Weights of a small class-conditioned image diffusion model: 12.9 epochs.
Rows from block 7 of a small class-conditioned image diffusion model, named by matrix and row number. Rows with one number belong to one channel. Each number is 500 + 40 x the weight over its row's rms, rounded and kept within 0 to 999. All counts start at 0. Numbers have three digits each.
Before each channel's rows are labels from the 100 images, of 14976 (inputs lightly noised), where the channel reaches its highest value: "lies over" is the class under the peak; "patch colour" is the nearest of a few named colours to the mean colour under the peak. Only what is clearly more common there than usual is listed. The data: simulated grey scan slices of phantoms with and without marks.
# convs0: first 3x3 conv (model.decb.0.0.convs.0.weight, 144x288x3x3, standardized in use, each kernel summed), inputs 84-125
# convs1: second 3x3 conv (model.decb.0.0.convs.1.weight, 144x144x3x3, standardized in use, transposed, each kernel summed), outputs 96-143

lies over: organ; lung or cavity
patch colour: grey
convs0.10:492465499482458499508491500494514519523519480493505501482537502511469485496552508488517494505569551503562501521517460495523487
convs1.10:547432510490476472473543514541586529475554471534511496450444422491502509461559501559466475475489433449479463408521457464445441448481451461515492

lies over: soft tissue
patch colour: grey
convs0.19:526615486512603516499520467501480465523494478598482514493489490472517518543450495498527572551497446510523508482459502516520546
convs1.19:443459602568427529494479498559495469544494468463489454495448478445503587471536490571604557480475521552503483502419509472575505498514465495465526

lies over: organ; soft tissue
patch colour: grey
convs0.125:481535567512502481537513460445517495463473462537542516515504543483530465522367455477473533549479421522422511543416386403532408
convs1.125:525519521535570428468486478431517540441565522501542504480509506501509420549508465441435544397434538497478462501490510567499444489539433474446447

lies over: soft tissue
patch colour: grey
convs0.92:453526526435518521458527472529458447523452508442541480569458519479448550524494507419469477536503497474476542522508482477487556
convs1.92:560487487503507518481542482480510534413448515447518516537487575495448410466499523490451529493523434524452504504506515504463561451510521482534473

lies over: lung or cavity
patch colour: grey
convs0.119:496487531424434399578443583457462494523582398537491451410494512462496514469514508503499530489474429461581559445434473521602544
convs1.119:482500543555505542486442434494467456448468487484475436346485507470510492501499553514483489492521468562516471529527439479529560436498488500492458

lies over: soft tissue
patch colour: grey
convs0.140:429427511538496474452520533590459462479505548456506530459492422666539470534526493510509503518460539503503434589568505470485465
convs1.140:495546478527537451501547532484514485489512482460448550499532499520508488545497453496502482481500462434480490521493483501507560479468542479510477

lies over: soft tissue
patch colour: grey
convs0.93:531614460453515512508480521500514522483533425497456517434547510471548530482522478488422482445482477539488561483483451533505472
convs1.93:448515489492513427515456452504474544521574575535627515520531499452502533478490556467489568499560482533500437570533539477419519558598504436387463

lies over: organ
patch colour: grey
convs0.83:542512545526484516500506527522557482480526453559497510498482525473494533494461473500518446459544434448580554428494467519445414
convs1.83:476490550422522521545478488480527456537497464570502451516458432451494574465509476557489530541559492500493518480465515525583481520510456548461526

lies over: bone
patch colour: white
convs0.123:438504525465548582428484500510528516449477525504512540457506503451505492537452503482445475475460537507491475423479477505421475
convs1.123:530523465493483452490426545538519518507570494506527480466538450445553506454515459462507400528513535443522430479513433544504447526562475471450511

lies over: organ
patch colour: grey
convs0.70:448520523515490504530499499498519528467525468463509522495494504485479462517531466478510497526506536506516512499534483446468442
convs1.70:524435588434519453502534523469558549417429509484509515463554493502449421534492482542499538432550532490458536473505447492513397437559559443624533

lies over: soft tissue
patch colour: grey
convs0.0:453464482392579443433550510503495534480466508497476495448455523568397464483511415484466489474416491476489533552516473488489483
convs1.0:522540502534517516496565498396514477490450514479528468433527545487534468572467446419473508452483553446561546448553461563485393484550513502461441

lies over: organ
patch colour: grey
convs0.109:467493514430486561432473533537493445426449428531508497480458538397494449519527480467513480486445485499469513440562461488433417
convs1.109:526483583462499499487490465507538509464529465483564521525520526504453534507479523561410532519516457480430453450491486449485429484528530452509526

lies over: organ; bone
patch colour: grey
convs0.40:445467547540492480432441499484536419382466514501509514565504446509476482490550556464565544475463545458523554428490463523453552
convs1.40:605553514479534429551458490506522449484425538484507471530516492482550503475512504491511458518521502444507455542564490476435519500506517477496450

lies over: organ
patch colour: grey
convs0.89:405543558518608571565408505455512460552570501540531550491514573594453462556474465466490544456472605496495439465502468446488498
convs1.89:458515457484545514506491492453489574525549468466532522534414487488553529488471517484487447500503546523520537462543473483524516511540502501518515

lies over: soft tissue
patch colour: grey
convs0.5:494513494447507505515509533555490480526468528477539517538560498498520553500507450461468465521478486571508454538471532473471531
convs1.5:439503449471466597503446482516454465493468465470444495527466532542473568397521494453497462472486424436480599454523528467449535483442483508565453

lies over: soft tissue; lung or cavity
patch colour: grey
convs0.108:486505527539529514505455498550472537367494529532497508455457423581553474480473459525466538555429562544437465479530573470468633
convs1.108:491528479469532511477545435536502473438526437484499488503481400473511599524444462479556448399499523485516500432445488477486435505485537460502546

lies over: organ
patch colour: grey
convs0.75:539515473444497509527477501464497489430561542584466491477478459492480520504479517511427476499503530497468462464454580516504464
convs1.75:562516416510448531478545526546480479548547497591528550420506457483438516458487499490492553460505510497461445461526465497412462495560502610493496

lies over: lung or cavity; organ
patch colour: grey
convs0.66:497488420434609540504538458555499516584447437458486508565515484545500575541569437515520470488451419543445516500440462513430495
convs1.66:472461472523427546486474522547569513543518489495489482519474439449464527519518494460562502508502477472482557430490474483522443520458541498553546

lies over: soft tissue
patch colour: grey
convs0.4:537517501490561472482429558448541540408642562578517481437435475467535481581515566446488533534491557489484481469497487452507437
convs1.4:536517458515474471544516515466485477488460511548515540483500504527506491589465484445493553386559465504481534497508477439524468372520595518515501

lies over: organ
patch colour: grey
convs0.38:504515509463555457485482437513539505561500525537511504474550460514481536465603526566484499503494491452476498427472487479518494
convs1.38:456539424510511547471497517474489453489558484499494457473492563565530540519474477484520557469394508483468541530513523470540580531467474519471475

lies over: organ
patch colour: grey
convs0.35:448550528472547474509439516520564522504552610552554494492409484563524499499539551478444488491444526474473572528535541470426507
convs1.35:505466423504467410430511569438470411583541549481450496494508532511517458560532476501498511511415489504486528511526468519537595521521577561449523

lies over: organ
patch colour: grey
convs0.31:508510492530456397476525482479551536509442517485503475461499436483473507491464656546477583505435481501521550486456528513475479
convs1.31:621490392597508475508501515507470483517474538534484550491578475487506470522483471488490448488541441453511558577550559523511558465483463535564487

lies over: organ
patch colour: grey
convs0.51:486492537458443451524459483450464511547458570447481508466458549419468475561484576497521552500490501517462446538447501476577592
convs1.51:428492452530555546584498572466468518498504508457463453490445576603505475520512523504562555417487504528513442504557503452469512536516505512506448

lies over: organ
patch colour: grey
convs0.25:545499494580386475516526506487480466415523451506425504511425447508513415564518517425545507542474566528501516487529509484453490
convs1.25:553443489446463471479571465497449483497448519547489557527507509527560496528541480507495545466456499519467466609434579585481515461490490529485579

lies over: organ
patch colour: grey
convs0.18:476487531497493489485551482530557537486548508436504493569473511532525506471559555497516493510413534450504502550524453452512490
convs1.18:480479445480486531552570406494447501470486477444490489484509490557524470475433447466421506481423520531390489563486512425523512524469540535538582

lies over: soft tissue
patch colour: grey
convs0.87:453485473506492560498513470499420469433465449481443510549501512665422502487463453472511463458562496546508405490486529490505476
convs1.87:453514479518448443467455509461524532570521502546489534506511502565566500509571490511549400475445561524473398471525494582539489552498437519470500

lies over: lung or cavity
patch colour: grey
convs0.54:520577460509549460437522487533455507554467458465520432600529436478459479518447533461526468489542516544459532519452507502498553
convs1.54:474470500516505447425356524564509455476408445427507474528520474428479553435485519560533449516513557468521489543552427515418480532486520555526457

lies over: organ
patch colour: grey
convs0.99:517458570477455465426505572562519525449499478446510508514496532540541459540550489442471595490551483475525577513490537478469494
convs1.99:467475564518486476503524427534517475515550563441521462528584520524474459523473516467519541466509431426511476503520588536436468492485504492505524

lies over: soft tissue
patch colour: grey
convs0.126:491533507492533523484481445440483519500533519538459531520581502482475519513557463423508481480531492543517473536505589461543553
convs1.126:424501555505588587528507565534511530528470458533496491516492526464505515458523506540522539509401488507536461550509547481454589491478490568550444

lies over: soft tissue
patch colour: grey
convs0.104:537465510479452421502590525502466493400512532460492476582528443496408600547539530507458542505467555476480552521496561536520490
convs1.104:553529423527472567506503490506480489446447519505490522506541557579540500489421450525465615512513494496464526521446507506470585487574512465518502

lies over: lung or cavity
patch colour: grey
convs0.24:527517437574413571471560492522478539443544566472482534585448451528493496486499502513501444485477464530559523536498514526535524
convs1.24:537537465506460458478473515467497538558433470529532481488488480556515476536526487463472389572513612559522497542495509560527529515569414516429543

lies over: lung or cavity
patch colour: grey
convs0.128:502535518453473475474566481463500534536551494479493532490466537498495528508605531505483445518501576522466532515552511487465457
convs1.128:438490457529501477526419528551439510504403487477479431458579572522471460453581483468555535526434479524518502547572515476468506464530454503487569

lies over: organ
patch colour: grey
convs0.34:495414496455573531470477656489481469470609527481483534527454520598432481510553435512470464471436504452551471563549499535483493
convs1.34:543499528499464529472495402529512517493483543480492457409560524557527531495533510533478413417515527469476564541498455598539561482555488489435503

lies over: organ
patch colour: grey
convs0.90:507514521552562482536462481519525478451461409415500435545501536421430513452484490457523566509498504496475499457495571477450568
convs1.90:461487553442447512466482498513447577450531522478505484510456542477481505511468563538510551526535477520501537442511522436524487554526495452495500

lies over: soft tissue
patch colour: grey
convs0.28:507464484450521527508494458449471518527481489412485450488572400536311539523543541526503430515605583460502481553527562529463451
convs1.28:561519444545486556509515477536460496573471472457440514475487543483492462539432485501522490484539523540494531511436499548498579552522546527519507

lies over: organ
patch colour: grey
convs0.43:555456451430426450495534467554415536534532508478511442454515517523523498552452437486427402448478603525440439601466529530498573
convs1.43:501433517531549532551552564435475565442492511474530490546477570531536503585495527523437528493459557521534487462521475449484542492475449532547418

lies over: organ
patch colour: grey
convs0.141:469519513489483454518508514463465535461520529550515516513460462597477475492540531522431453447513477476535493443438429447465413
convs1.141:502505461497463424543467458540527486452542487526498494437547459577508486498505499510543423492543462502515558481582475479552452487609500491534549

lies over: soft tissue
patch colour: grey
convs0.130:514527531425501457553432517456523440460537589534482508503610517463495504519529552499495475523463510519515526491446443548552457
convs1.130:458501457530522564476502478522488512527498494466446488468446594545540538451518493549444531572470501529500495544597433501525593513511499543440481

lies over: organ
patch colour: grey
convs0.122:474489529513494530460554514479521472448501491554518526483518534463523538489484492490489495516520505523408482507446515489466519
convs1.122:530475495547473475480439524507478446457541479445532485541531498564556528507475451424537470539504570494513468578451512507506443502462390473456524

lies over: bone
patch colour: white
convs0.105:460542585509560480500515545487501482446498508469473516506438609564383615488436471498541514554504459480457408533526515517526531
convs1.105:523516578545509475505499547550472557482551542507498570382521492493479558486472454472466568465565507551506482487498549475532462475545502454552560

lies over: soft tissue; organ
patch colour: grey
convs0.64:561499483428421476475507441502436425457510434444473475470466487574545534501530476511502567476472485517559498414487563554410480
convs1.64:489481587500498486518498519435514474493472480524508502517504523447464516518519566472591448515475528473566478496515467539460491475483462478506427

lies over: soft tissue
patch colour: grey
convs0.42:476477540519462504456535464521506537498486490435529469371530483491537463449551532458488455519459508557481457454498461486471448
convs1.42:520446541486556465490525490447471467549507453466523546519580497482498496525492441440510532576435507531541510501509509582566424463463438500475485

lies over: organ; bone
patch colour: grey
convs0.77:504460469540476534480520554573454484433506502527498512526458448529474445482523543468514531422506567452499512475501545537415476
convs1.77:488523494521500459455428548472532397458476534508472536525469471462512518546459475492531511525467511440553462474563484473455497503465472514478475

lies over: bone; lung or cavity
patch colour: white
convs0.72:430452474499546475445552565569513449352478502491511505403513507550607525523512502508480583468419435511472493510539581556440473
convs1.72:433418511435564485468559488570530481474555530539539549516507428458454487448472488482537551486513551480509469499454471550444421487503454494486543

lies over: lung or cavity
patch colour: grey
convs0.27:529587484509469493495504472494436535573489388523417505507554442462469434542549405538450453552561513581524640539508518433509519
convs1.27:508571537524423551505496481521513503513449523530487453516514448490519542449537508483564503537593529482467494586504528488461536544493474554436606

lies over: organ
patch colour: grey
convs0.46:490503502453517504528461560452524425368497517524507567490502578419453561573502490443401532517396452547457508558467586512488509
convs1.46:502482462489573552518484571472530477440510522562508530501570492525558469548511545430497453472520544531500542592503448555503504477517497501500497

lies over: soft tissue
patch colour: grey
convs0.14:520479533488532493445505498503516572482530547533580540526444556468517499523484477474482488398471563428458432532538458494474587
convs1.14:482535488534533532488495502468478473497392514537548534497488476486426584449452541423477477510489393428454585471520554450476480464460465511590485

lies over: organ; soft tissue
patch colour: grey
convs0.143:510537453414600484496535484560484535479503534556549522557476520484538625528344467433488507545475436514430485495521592524511545
convs1.143:462468504464432505491520522540490493486494460558522464533515528444470556497494596533598497507489486500493524499404511554446519462587458544461505

lies over: bone; organ
patch colour: grey
convs0.49:487473572530546471483486506523520443401559470527528519516502540524461524492470561542488537459538523452440514494474520483542501
convs1.49:500478529433578496569432470551499486537572433474415458517500442383490565491486507556467467537548464458526448546456485498472501488461506504506444

lies over: organ
patch colour: grey
convs0.101:484498489474442500525531483514473536496546486475552496449395479530430486496484537549618491500486459525563550531531447507572481
convs1.101:480528495455556489470494437490482538552526488485488472518465581562492536540586493534506539565423416514537464465494497491540564486497512528492528

lies over: organ
patch colour: grey
convs0.2:413561468511510561444575503506525477440531540523499477458469500517418511478418495519537537513397471513480571534539469446498531
convs1.2:492490555468464490516491490448529517510477496431549567448620506510472462519565484490472513508523449451540565475533569497539467436524437526525474

lies over: soft tissue
patch colour: grey
convs0.84:522504504482578513530483524538547450420436511489522471463453557499502527484437493494523569507476462496510495493459582481474542
convs1.84:389521532586457542475448509487506467535517497484473541465512505544457550450485525509505451501473559525494487505514482432546525521457537416531502

lies over: lung or cavity; organ
patch colour: grey
convs0.103:528507503492518480489503529524555434464506564529496499465488513486550531510453494477422509489457450498520558456466501491498483
convs1.103:516608390530480537490484508535458457520513513510521508488526520544513552467524495415458498480498505525435503527475541545461414495526430487412537

lies over: lung or cavity
patch colour: grey
convs0.78:549517563482471428460512527475506499430490449499510523572457481444476467493501498456476555475591568476521483462571509492490472
convs1.78:472457532540584513562474543500521519481555484517419471521519393493468514513484503548521534479500546490535522513506472546487535544442480423452523

lies over: soft tissue; lung or cavity
patch colour: grey
convs0.86:528469533527476522471481533428470439468475514514501491422474468435468450472565486540425539466462526450498543434489442562408375
convs1.86:455552444516534517508473508513468466508497491532464582516446442511526447519456463590452566480485469540472461509536543509541475414510597506499506

lies over: organ; lung or cavity
patch colour: grey
convs0.33:583521504509467557555538419513578461521513497565530535524495376535443477449581584504460505469520545448478443446505526524518468
convs1.33:452511438454505507500430458527471469462442451490538532524440446520509416512443544506505452640421539435495473529498522525510579495475521465535495

lies over: soft tissue
patch colour: grey
convs0.52:437476481541519524544513508472444458533441471447488470484506509482480531462499423529438490497474488489560435456400550472521474
convs1.52:493486447501499516494542483483473497461551521489472519515469487525496435474534515427492541552407460524524459468498502611498462490482506455451452

lies over: lung or cavity
patch colour: grey
convs0.15:496526485459564517452532525511474507569493508529460532472450523539488515530616523551460450457441468544545460503479535530466529
convs1.15:502516478498517506494505490473454459554503514478490483518466479504523507481523456474450582455555425519465635453565488473618484442416608489549456

lies over: organ
patch colour: grey
convs0.55:486513480501463524524492423451452562424451470526491554514534458452424506512454488546440515497453505475527434523465573517510555
convs1.55:517441475547499472535520518507499442467481465519484512485438494486507461536463531474546407452538512444526551476535526452445491469551449555523557

lies over: soft tissue
patch colour: grey
convs0.17:539457534410546561509524506531480455494496478489522538464571457584468454503488388496471431483513516448428508474539497489517487
convs1.17:443499445510556519536477531476508423516444538514551556408525509596479456494456535491461541490496465482501486557474560455400521570520479519432491

lies over: organ
patch colour: grey
convs0.3:516461513525488476496455474464452514514500459512487447485513530471425475451504494525497559525478515470406427494511524465475452
convs1.3:550473481509531549476462554436492428536477488498466494489512467554451522531456459529510558490462494449530471489475484472541450585516470537554493

lies over: organ
patch colour: grey
convs0.115:531525585555528470430476523489531514476530459559534549506585486551530431539518521505435540511493491486498530506514508480460407
convs1.115:559491498494534508485567428541503604504466573488515507569573480553442432507466420441484536505452492439544505523484522530427512475454540482548487

lies over: organ
patch colour: grey
convs0.73:453527570502468499531467549487547506476522500569500458469476546495537442537464558499478539516483468491504466487488471505374517
convs1.73:569467530522502532494488516545470553526470500497429460509498490567514570573462498512476514556535468518513447525565561447524460461589470565471547

lies over: organ
patch colour: grey
convs0.124:485559477451470523506537538536454510491454504572488480509491545549552504561480460444452541526432473501376448484491539461466540
convs1.124:524444557504404452551484544510546473537550446440520431463504470436490548526564491536487478563495504538484519418482518524545485494521453519493440

lies over: organ
patch colour: grey
convs0.127:476497481480452512509480473485468505499472449496506538477479478510497457465504469528495520519545581476505553491539496454437443
convs1.127:497475559480542496497574448446485523557504469471520463570462494487478481549564531506518546496511486560522455511526545532513480468491474502478463

lies over: bone
patch colour: white
convs0.48:490432425420557501532510486507503482600510507426443501434555502506475566491559416562392456526465482477451527503549507469552493
convs1.48:495465493509440562466474554575483486482452530456478523504430520547492484482447457468516548460502550564490465479451520495521484469503583551468540

lies over: bone
patch colour: grey; white
convs0.98:469514449512517551438557505467466446485484519498543474497477490516520477551429554529475475544513496488495531472435523464483536
convs1.98:397551524566479544447471573482476470447508513508503468507435495381466478497498469499454499476509532500469547447519474446475596535560519530480450

lies over: organ
patch colour: grey
convs0.30:515540487450478520493479499489397525599476531408475500465527465493432498503557527458498512476479530508491453543479546509552542
convs1.30:561493489460538483548455545498506521487509470493459416527493479447483463448530490615432422579487535525534438540551490474551481553523517532491476

lies over: organ
patch colour: grey
convs0.80:515483478517438496462506551472514493486580617509541467492400488469488478521518577591538544428400556464534418537540508556491503
convs1.80:548429461546519511549519463524463480464530481527489518513561507500464423537415497504476513515472437508562490570525474429527507501418472445490475

lies over: organ
patch colour: grey
convs0.139:535505557560496544440421439477488448435487499479518524519397474545490470537562454441589565525420498527468516432541466560464484
convs1.139:546488493463527450552494428466439387495505543482515543512531521549557385558496474508529479511501505420501435537501571476526448505493519476537501

lies over: soft tissue; organ
patch colour: grey
convs0.133:492447500521439554527548515495528500527494487526518510500493522491548415537520500498555518531522516542493494530494418471433450
convs1.133:541543511487506513451501550595465483512523517484494528486543498488494534511533528540559546582569458507492553572540594519531503470389447524554493

lies over: organ; bone
patch colour: grey
convs0.120:464515506472524477453486502497513496484473494555471418471476491489587491498435525516474538518471497494458441406407515476480466
convs1.120:559509468501439427479506527508565475456602452522528517474584486430482535500536483475529569503476508517538520507472377540482385515429469506484481